Rows from block 4 of the image encoder of a small contrastive image-text model, named by matrix and row number. Rows with one number belong to one neuron. Each number is 200 + 20 x the weight over its row's rms, rounded and kept within 0 to 999. All counts start at 0.
After each neuron's rows are labels from the 100 images, of 14848, where the neuron reaches its highest value: "responds to" is what is common among them. Only what is clearly more common there than usual is listed. The data: small charts drawn from random numbers. In brackets: how many of the 100.
# fc1: MLP up (encoder.blocks.4.mlp.fc1.weight, 576x192), inputs 0-95
# fc2: MLP down (encoder.blocks.4.mlp.fc2.weight, 192x576, transposed), outputs 0-95

fc1.136,239,197,199,197,202,160,170,245,204,180,171,199,215,228,215,190,246,230,206,191,213,201,198,176,198,198,195,193,230,184,213,173,211,190,198,228,234,195,202,220,173,185,197,205,191,205,213,210,205,183,164,219,175,232,166,216,208,215,183,186,237,204,181,203,175,227,226,192,203,205,180,197,215,238,248,193,206,220,200,215,203,231,187,209,207,174,229,238,227,168,189,244,196,185,214,200
fc2.136,184,199,213,230,186,219,208,186,181,207,196,175,198,165,225,178,184,231,211,196,230,169,189,211,221,201,184,194,227,207,204,215,199,194,173,212,196,211,201,213,228,214,190,186,171,232,174,157,221,212,195,203,226,188,214,211,227,209,209,215,211,210,194,205,205,176,187,226,199,199,189,211,164,163,167,240,208,202,227,160,177,190,208,209,204,193,241,228,195,196,214,220,211,203,194,182
responds to: one colour (92); radar chart (82)

fc1.556,193,232,201,166,168,204,205,213,209,209,186,222,186,190,174,208,229,200,177,239,197,165,180,216,215,232,200,201,188,185,190,180,200,207,210,220,234,177,215,191,233,199,203,188,205,181,194,222,191,217,200,221,193,202,215,217,206,188,195,186,234,196,177,221,229,214,224,214,204,218,230,203,189,236,209,232,200,196,226,213,230,206,183,167,224,217,211,196,200,208,215,178,164,183,194,180
fc2.556,204,198,166,221,213,233,185,167,208,186,201,212,188,201,233,177,192,188,196,185,193,216,210,162,188,157,211,200,264,167,181,215,224,180,219,244,213,185,215,189,191,168,156,223,215,198,185,231,179,189,159,195,218,199,200,204,228,215,172,206,218,194,196,190,182,208,196,161,207,182,206,219,214,218,223,192,190,183,206,221,199,195,191,202,208,195,140,232,217,222,205,190,205,225,214,220
responds to: one colour (100); line chart (79); dip in the middle (43)

fc1.23,237,201,216,190,197,169,193,222,222,184,171,178,227,202,212,189,202,194,216,204,245,210,178,214,200,232,202,198,210,194,179,184,243,190,190,203,229,188,224,195,180,219,207,193,194,208,177,222,166,211,191,236,153,183,208,208,166,211,204,199,215,223,182,220,205,232,222,186,196,197,192,212,242,201,233,194,178,242,213,230,191,227,196,211,218,201,219,230,190,173,199,238,182,189,182,201
fc2.23,187,192,197,236,152,209,218,188,171,212,174,206,194,202,228,190,215,208,187,217,174,179,212,218,173,213,192,204,206,212,197,213,239,178,214,240,207,210,204,213,224,178,186,208,174,175,178,189,179,209,196,198,241,177,199,218,233,201,195,198,199,245,185,209,202,171,207,228,209,190,225,213,173,169,178,209,239,165,202,202,192,168,194,207,202,197,210,233,227,220,186,194,189,200,166,224
responds to: dark theme (79); rising (61)

fc1.160,217,176,209,220,188,163,203,229,165,206,216,227,188,206,209,188,207,241,198,186,183,213,220,194,213,234,188,198,202,172,208,189,207,147,175,233,237,175,203,238,220,193,217,195,202,181,201,182,168,157,181,207,184,217,193,176,218,227,202,206,209,213,230,211,205,192,243,205,199,212,191,210,218,206,238,174,197,206,188,206,191,218,193,205,230,204,238,195,227,201,171,195,204,224,193,222
fc2.160,200,161,209,199,194,215,192,216,200,212,241,234,219,170,222,193,162,216,203,213,225,193,230,180,234,198,185,179,215,208,208,222,171,218,196,183,191,199,189,209,219,221,238,165,198,210,194,178,179,155,212,196,178,229,183,201,248,214,204,180,227,192,215,212,215,220,191,188,199,246,172,175,181,170,217,212,182,187,216,158,205,169,207,210,178,180,240,209,193,202,198,159,226,212,222,162
responds to: dark theme (99); horizontal bar chart (51)

fc1.471,240,195,202,198,215,184,149,242,185,207,179,205,227,224,235,200,195,230,175,202,209,208,212,171,182,189,218,200,191,211,204,194,204,182,162,198,213,157,156,207,196,190,199,200,171,221,242,222,198,188,184,229,189,237,166,214,191,186,184,203,198,212,212,206,167,211,197,188,212,203,197,218,206,229,212,181,199,211,190,204,157,198,218,190,189,213,228,210,209,161,192,239,185,238,210,238
fc2.471,204,186,204,202,196,235,173,161,215,193,194,207,223,214,184,176,181,195,221,193,198,206,185,234,189,205,186,172,213,200,220,232,187,180,228,228,206,199,214,166,217,211,192,200,252,196,194,235,176,203,214,206,223,182,197,226,245,206,216,151,234,203,214,186,197,188,203,207,215,238,205,186,205,188,212,215,186,204,172,199,222,208,198,189,224,233,188,190,211,228,185,200,187,190,186,223
responds to: radar chart (36); line chart (31); dip in the middle (30)

fc1.332,205,203,203,219,210,167,212,250,164,213,181,183,206,228,229,191,196,200,160,195,189,212,211,178,135,206,195,209,202,174,213,181,207,186,161,197,215,194,174,205,214,192,214,191,151,182,236,219,208,171,179,212,199,214,158,196,175,186,172,214,199,213,235,227,179,198,209,207,205,200,213,213,213,221,208,200,235,210,210,215,206,185,207,189,185,176,214,215,225,181,183,252,198,205,219,236
fc2.332,170,174,210,201,177,208,198,168,185,175,228,186,207,225,194,177,197,165,178,160,196,199,198,213,203,179,176,196,194,208,207,209,176,197,208,208,161,231,192,189,212,196,199,195,204,168,205,195,209,189,181,193,214,222,209,212,261,192,202,141,238,208,190,179,189,175,190,214,198,256,213,166,170,201,183,225,208,176,198,202,213,203,233,167,190,236,191,247,198,239,187,202,197,203,209,176
responds to: radar chart (47); items: four (32); heat grid (25)

fc1.536,230,210,213,185,182,196,192,192,156,187,190,227,210,219,205,215,198,189,154,212,184,194,199,170,170,207,220,206,203,193,188,201,213,182,185,201,207,177,155,179,234,188,184,158,182,191,193,225,200,215,176,188,167,223,192,210,156,196,177,215,198,255,207,206,203,197,223,191,229,214,244,205,216,227,212,228,200,195,214,221,186,207,215,196,186,220,222,218,204,169,219,220,168,222,213,230
fc2.536,153,177,175,178,193,214,203,177,208,185,208,210,181,215,197,216,155,227,202,183,210,226,203,183,206,180,200,184,220,190,213,210,173,249,216,203,174,208,187,201,188,191,200,194,215,211,232,221,229,213,214,156,237,189,199,184,226,193,170,188,195,160,208,178,205,178,218,191,195,213,140,168,202,231,180,214,210,173,206,203,206,216,189,194,211,208,203,183,211,184,189,200,239,189,202,168
responds to: radar chart (51); bubble chart (44); items: three (39)

fc1.281,223,208,169,181,173,197,192,218,211,187,204,233,192,178,213,180,207,238,177,216,209,176,177,213,149,234,139,233,205,199,202,165,203,186,197,236,188,170,216,208,214,197,197,198,166,194,233,196,226,200,177,224,169,201,195,212,189,187,194,207,240,201,198,201,210,206,217,240,199,205,218,186,196,226,192,230,186,213,204,203,185,203,221,189,216,200,218,191,214,214,239,233,193,228,145,197
fc2.281,174,193,173,188,240,241,178,159,213,210,197,205,211,151,181,205,198,206,209,179,206,218,194,173,220,155,181,192,218,203,192,211,196,183,228,242,179,200,200,175,182,168,172,213,223,222,188,197,227,186,207,227,234,231,167,227,219,198,191,195,233,185,217,183,202,181,186,199,168,187,203,179,219,249,187,190,186,234,209,197,163,240,203,203,222,209,156,181,169,209,240,170,207,214,189,196
responds to: one colour (86); dip in the middle (70); line chart (50)

fc1.39,203,186,180,203,193,178,200,199,196,193,168,214,193,229,223,174,201,232,178,267,209,178,206,167,219,187,184,241,230,200,204,179,216,199,165,194,193,182,206,208,197,217,188,219,156,236,214,192,189,205,203,194,214,203,165,233,169,185,168,186,211,226,229,200,188,218,196,219,216,204,239,208,168,194,183,195,224,196,189,180,181,150,187,192,207,161,199,251,205,165,232,206,209,201,205,198
fc2.39,188,219,219,184,194,207,199,203,220,197,211,187,199,191,188,218,190,162,198,140,196,212,195,228,193,207,221,187,160,205,174,186,201,203,227,202,181,261,185,205,164,199,201,193,236,187,218,229,214,192,212,219,208,172,235,196,226,209,233,195,171,202,186,207,210,188,201,177,203,202,188,189,240,219,216,197,190,195,192,221,201,244,197,217,210,226,204,165,201,205,205,217,173,227,217,218
responds to: radar chart (69); heat grid (31)

fc1.302,205,230,163,167,190,175,185,195,192,174,205,242,235,229,181,205,243,200,181,198,225,203,194,207,220,189,197,193,221,200,181,180,213,186,203,182,216,180,216,198,215,215,203,224,202,226,176,208,172,185,221,190,208,189,186,185,185,205,199,218,179,197,207,211,195,236,201,186,210,212,206,200,238,213,240,179,206,201,173,179,198,199,169,227,206,175,212,209,200,181,207,204,222,190,202,206
fc2.302,195,205,221,197,177,208,197,190,186,181,211,178,146,148,195,216,209,205,187,223,192,164,204,235,181,240,202,213,176,229,222,198,189,200,196,178,191,229,205,188,209,177,198,216,212,203,224,191,205,229,208,208,194,188,203,205,198,148,204,192,214,190,166,202,196,158,203,226,200,197,226,194,198,216,137,200,197,181,213,213,213,209,227,151,209,200,196,175,193,256,202,197,171,193,182,185
responds to: radar chart (31); line chart (25)

fc1.445,206,205,197,170,180,159,169,221,192,208,199,199,245,242,200,193,200,232,211,193,198,228,164,176,178,207,161,204,169,155,223,161,192,201,188,212,188,196,206,219,199,231,177,205,200,194,211,186,223,215,206,234,188,199,182,173,218,195,237,220,203,204,190,216,196,208,199,205,234,201,211,204,212,196,237,204,182,203,190,200,204,242,168,169,235,202,207,212,179,216,196,210,181,179,176,207
fc2.445,220,201,201,193,203,202,214,216,193,202,222,196,170,203,201,220,222,212,201,195,168,189,197,211,204,194,225,221,224,232,151,198,202,195,200,155,218,187,200,197,169,165,199,208,206,181,215,195,196,206,214,183,185,225,205,192,213,178,185,202,218,183,201,190,179,193,192,246,186,181,216,230,156,203,192,195,207,166,221,222,210,176,214,217,189,207,182,170,222,169,188,246,211,243,197,227
responds to: radar chart (51)

fc1.453,218,184,202,202,200,207,185,217,203,196,193,197,175,218,225,214,215,213,192,195,236,211,207,179,217,225,197,175,210,157,207,199,227,166,173,213,254,217,194,232,195,199,210,159,200,199,196,202,164,191,187,230,165,206,176,202,204,186,201,202,223,214,174,200,227,192,184,176,216,201,177,198,233,225,199,226,193,204,219,205,220,212,201,193,214,166,242,219,201,165,172,187,186,201,240,184
fc2.453,188,214,162,178,167,237,172,153,225,203,185,204,229,173,178,216,219,206,215,201,211,200,215,189,240,201,196,201,217,215,200,194,222,215,244,236,212,147,252,191,210,224,177,221,210,208,174,178,162,204,207,189,229,216,200,214,208,212,206,165,231,186,187,186,210,242,203,175,184,213,202,206,158,196,194,188,185,220,232,202,211,201,199,178,201,223,212,210,182,199,215,168,213,201,197,164
responds to: one colour (93); area chart (28); line chart (27)

fc1.545,200,195,213,205,202,190,181,242,240,166,210,199,250,222,174,188,209,207,233,172,270,217,196,177,227,224,203,183,191,189,219,201,211,200,204,234,217,198,219,206,191,230,233,209,181,226,224,194,178,223,161,222,204,172,207,205,210,228,212,172,214,185,167,192,193,213,216,193,202,207,149,203,206,212,249,197,186,221,189,238,203,213,211,198,204,206,236,214,217,196,166,199,199,205,209,205
fc2.545,203,211,175,176,200,226,212,170,166,227,186,193,173,188,215,205,198,196,166,223,150,207,184,186,207,174,175,196,213,186,183,199,207,217,216,188,182,197,174,207,203,196,194,182,207,171,193,202,261,153,233,178,216,247,188,225,206,190,192,216,210,202,252,211,239,181,182,197,196,197,243,199,183,232,176,210,224,182,215,171,213,206,200,199,198,190,184,161,207,173,238,195,190,196,202,205
responds to: dark theme (70); items: three (39); pie chart (38); radar chart (27)

fc1.229,203,224,180,173,174,182,188,241,197,229,197,228,203,233,175,209,222,206,199,231,209,187,180,210,205,208,173,199,216,192,176,187,215,221,197,186,240,164,201,204,200,181,214,150,207,195,197,233,178,211,204,252,200,191,194,227,204,182,211,199,208,203,205,221,220,232,207,207,225,203,215,208,203,211,234,232,209,215,190,212,199,208,159,198,213,220,216,188,211,202,215,208,194,211,181,215
fc2.229,200,198,219,195,225,226,201,169,213,200,240,226,194,171,200,243,214,190,233,189,212,215,196,193,185,188,162,198,227,192,189,203,190,176,228,207,203,205,237,200,188,164,170,224,237,188,211,210,181,205,195,229,196,184,175,190,228,179,189,198,224,183,183,195,207,197,166,156,190,177,214,184,225,195,191,189,169,200,190,238,218,215,230,221,215,208,168,148,196,209,207,188,229,238,206,175
responds to: one colour (100); line chart (91); dip in the middle (47)

fc1.237,210,164,211,173,188,200,170,253,198,181,153,194,239,244,183,215,182,232,180,174,213,208,191,202,196,192,206,182,171,209,206,167,212,191,195,231,234,197,220,202,209,201,213,215,206,182,182,260,182,203,199,228,185,207,199,200,187,179,186,158,193,185,187,211,194,201,187,222,191,183,197,212,196,185,213,174,185,229,245,255,214,218,223,186,198,227,224,216,246,209,203,216,204,197,193,181
fc2.237,194,205,212,185,198,207,185,182,189,178,225,210,205,191,203,238,181,203,211,184,180,231,227,188,233,193,210,230,196,228,233,238,170,216,207,157,152,214,177,190,182,198,227,203,213,210,193,159,229,194,234,154,234,219,189,193,210,200,198,173,206,189,208,157,178,189,200,176,196,212,196,196,175,186,187,182,194,201,147,173,187,198,219,194,185,220,200,154,176,206,190,216,194,214,238,230
responds to: radar chart (45)